Rows from block 3 of a small sound classifier, named by matrix and row number. Rows with one number belong to one channel. Each number is 500 + 40 x the weight over its row's rms, rounded and kept within 0 to 999. All counts start at 0. Numbers have three digits each. After the name is the row's rms in percent of the matrix's.
Before each channel's rows are labels from the 100 clips, of 14848, where the channel reaches its highest value: "strongest on" is what is common among them; "peak on" is the class under the peak. Only what is clearly more common there than usual is listed. The data: drum patterns on synthesised drum kits.
# convs0: first width-11 conv (model.blocks.3.convs.0.weight, 112x112x11, each kernel summed), inputs 0-111
# convs1: second width-11 conv (model.blocks.3.convs.1.weight, 112x112x11, transposed, each kernel summed), outputs 0-111

strongest on: muffled (low-pass); bossa nova
peak on: kick
convs0.12 075:470470473455441528499550512495487542478534446500446452424490477497572478528485560461500515511475467504495491477463462519475491505498460437459477445464531495492418521448460518403492435500469462476516478523540504528499462455520491545410493521528458487470430418526503420484445504512556439460368500506459502484446513463462451487518410479481
convs1.12 096:473480548503488439475461537526542441456547494495458486525469507446514499467462436553460437449476492507491497442485480462546480432484531485463433447548478442492538472488500495418482507431544521514469424502477524511463471540525419432452417430475468588486475436479512423488490444558451534520470448476487518559509554517500454480456492457477

strongest on: tempo: 70 to 80 bpm; shuffle
peak on: kick
convs0.27 118:403491459511446466491495475554497483491437493435493481486424423438532498481456531518473471458498472524455405536464508429559428417482538472501464485524556450481521465443509515493521471473454460445487496481521536491483466503476511500487509498546463493408479486535449451453487497479531470456467505462448423481463549500407525448539477502413
convs1.27 104:427582562493479452470484516480493535516462460483439511461476480451491524522442509516576441479489548515444458528513529464521565503608531493509522480450529500447521465492513521423484489460461476427443476440521585461502477443556529494477473482466533482503458445469482467468512548549458464458489465455498398569489562445497491500546497474445

strongest on: tempo: 70 to 80 bpm; four on the floor
peak on: kick
convs0.104 115:447473480534485460480507470547444517452441479398479486462440454459556511494437540499483477491501475539447439557464509435561502483476496443503494447510543472484473497502563503441520456487448449472499500509527516493478438510479539530473510474526516483433430523514452419454418472491547465407417535458433455482493527490461488456539453514435
convs1.104 095:491565559449541472472460523476513518433513503480481514527519449446514523474433522521550466498502582510496509464524523463545592536615519501448469464508528526526531466541540491423482503457490535475449489499535545507491454523586508508442446493493514490515446431496534455495440543544427462468492485492464471609494589509541512514574520475479

strongest on: clap; breakbeat
peak on: clap
convs0.94 100:479434480446509465558486494549488457554441530439538475452427414471508490481453540549464475486547476524466427469476542452546511541440522511485528439499522441453554473461507507481509540513473438498509507482483498470469496469466552471504497452481505428471470566501415465432513507433564475490476434476504424482520476517479562437521546480408
convs1.94 064:443534493391474497555532498511524509552432495478499468443521419493442495544453467580474534437520498548524503566548544509540487508513532420470567483556549538534525502545376502460530468494427492433500490457494481456497515426466503470479479484403506462489465445525477487507484498507471431426455512517534511504488505494475544485531517464488

strongest on: rimshot; ride cymbal
peak on: rimshot
convs0.48 089:493515524531523517457555426487519550479504511515533440515502519541541523546467558519455547553539562510483476488451430547502481486496395448472483443500491518524468494533496474527431408491509493571464480513578400459428498537480496564508550517483569425501523482525497501526461421553541449459473532487472509441478441511485499493534428480533
convs1.48 086:467508487419484465503486549492474506433578444520494573545520515417432432463479467515500493455456508512505476435449481480475523474484503430466488494474462513536492518445447507474445496493447481530451457451483464509398488527453447472452496510487516415471487444486524453540438499428402501463456478485501519442493441443535552472471479453463

strongest on: reverberation; text has "room"; text has "reverberant"; breakbeat
peak on: clap
convs0.89 105:431469486407505505481519438516521467486458473479502454501446465482489516525459493478411508457486486531413451493484462472568527427462409456484511493470493449476480439474458482492520449484475461481490477462502504470440478498389535463542530487494417456458535515542460477467523484468549514460537402463467481456412489535462528462500459561484
convs1.89 078:476526482457483476460486491502473542487479517509467497512455458474546492477474517558501460464545555471506466507481507428499473462582446440496520506511509508494430480523485488409421427486436499427468479475477458529477422476435428501427451459551533428548543482493504541525427475471500509455509499484507423507394500438497541447538460529438

strongest on: march; tempo: 80 to 90 bpm; muffled (low-pass); tempo: 90 to 100 bpm
peak on: kick
convs0.82 079:565474460530482483549514520518510474529492503484498550401496465470469511525493535535514495534475483486486494478546533478445502564485581579481445511488538463503578505488432537469560601518577490443541517484458568500525495408537552480443450504490467513555430532515489496471532521400546545510484501477533459553504572521567544483481542491476
convs1.82 079:454410465459430497505512552569530493560507520518472434416465485481466464520499556566484509491520491483487485482490531498430459471509515460467497527516457443504495510472527519440495486471457527484570491479443524512454449452524523466449476452414504518441406393472480509523495445483570389497442465493525520511487487526443531492513487438536

strongest on: breakbeat; dembow; tempo: 120 to 130 bpm; tempo: 110 to 120 bpm
peak on: kick
convs0.26 082:491486492496483458577490507514550454562458548461562496403458461521532505514442556546458484546556486514461487490517520467529407536421503530439503460524567502484539508459509501507539526535483495504533505521518475495475483444462573532437511487477501445476401513526453533463482496405614415484512483494508492463484487500474565464550493461454
convs1.26 072:431514520447434517446471543501492539528472421460392476483454531429471471501476479536480495451411472438481465494549449499508485445544583457505515480428514467440468491464477531434467510464468459436490441442449558455485526491448468481442483495419550511457472475525483433512507472551430480502499445520501493555517500483486523473497488458489

strongest on: muffled (low-pass); bossa nova
peak on: kick
convs0.110 110:465519540464443507430466527561469435513519420538483507473534519497523472474571484505521504487472480479531526456509486538380464428539525512485515543435420488464513492473495548543492514460481531482496498445495523533544542466461508408502513536437409542478502466510539485532559504521461513516584405544487530513519558496485534528419517428530
convs1.110 110:478473462414451445498516502541505502552454491489479481475459521518451408570446483558391476460502468485471468478435526479501479426479501479558519538508420484511496524501490487494404487476458507428514472442527509493472479448410498474524425429492449456463488517505493483496581434431541455498439488505518485456497493495476501472428515547499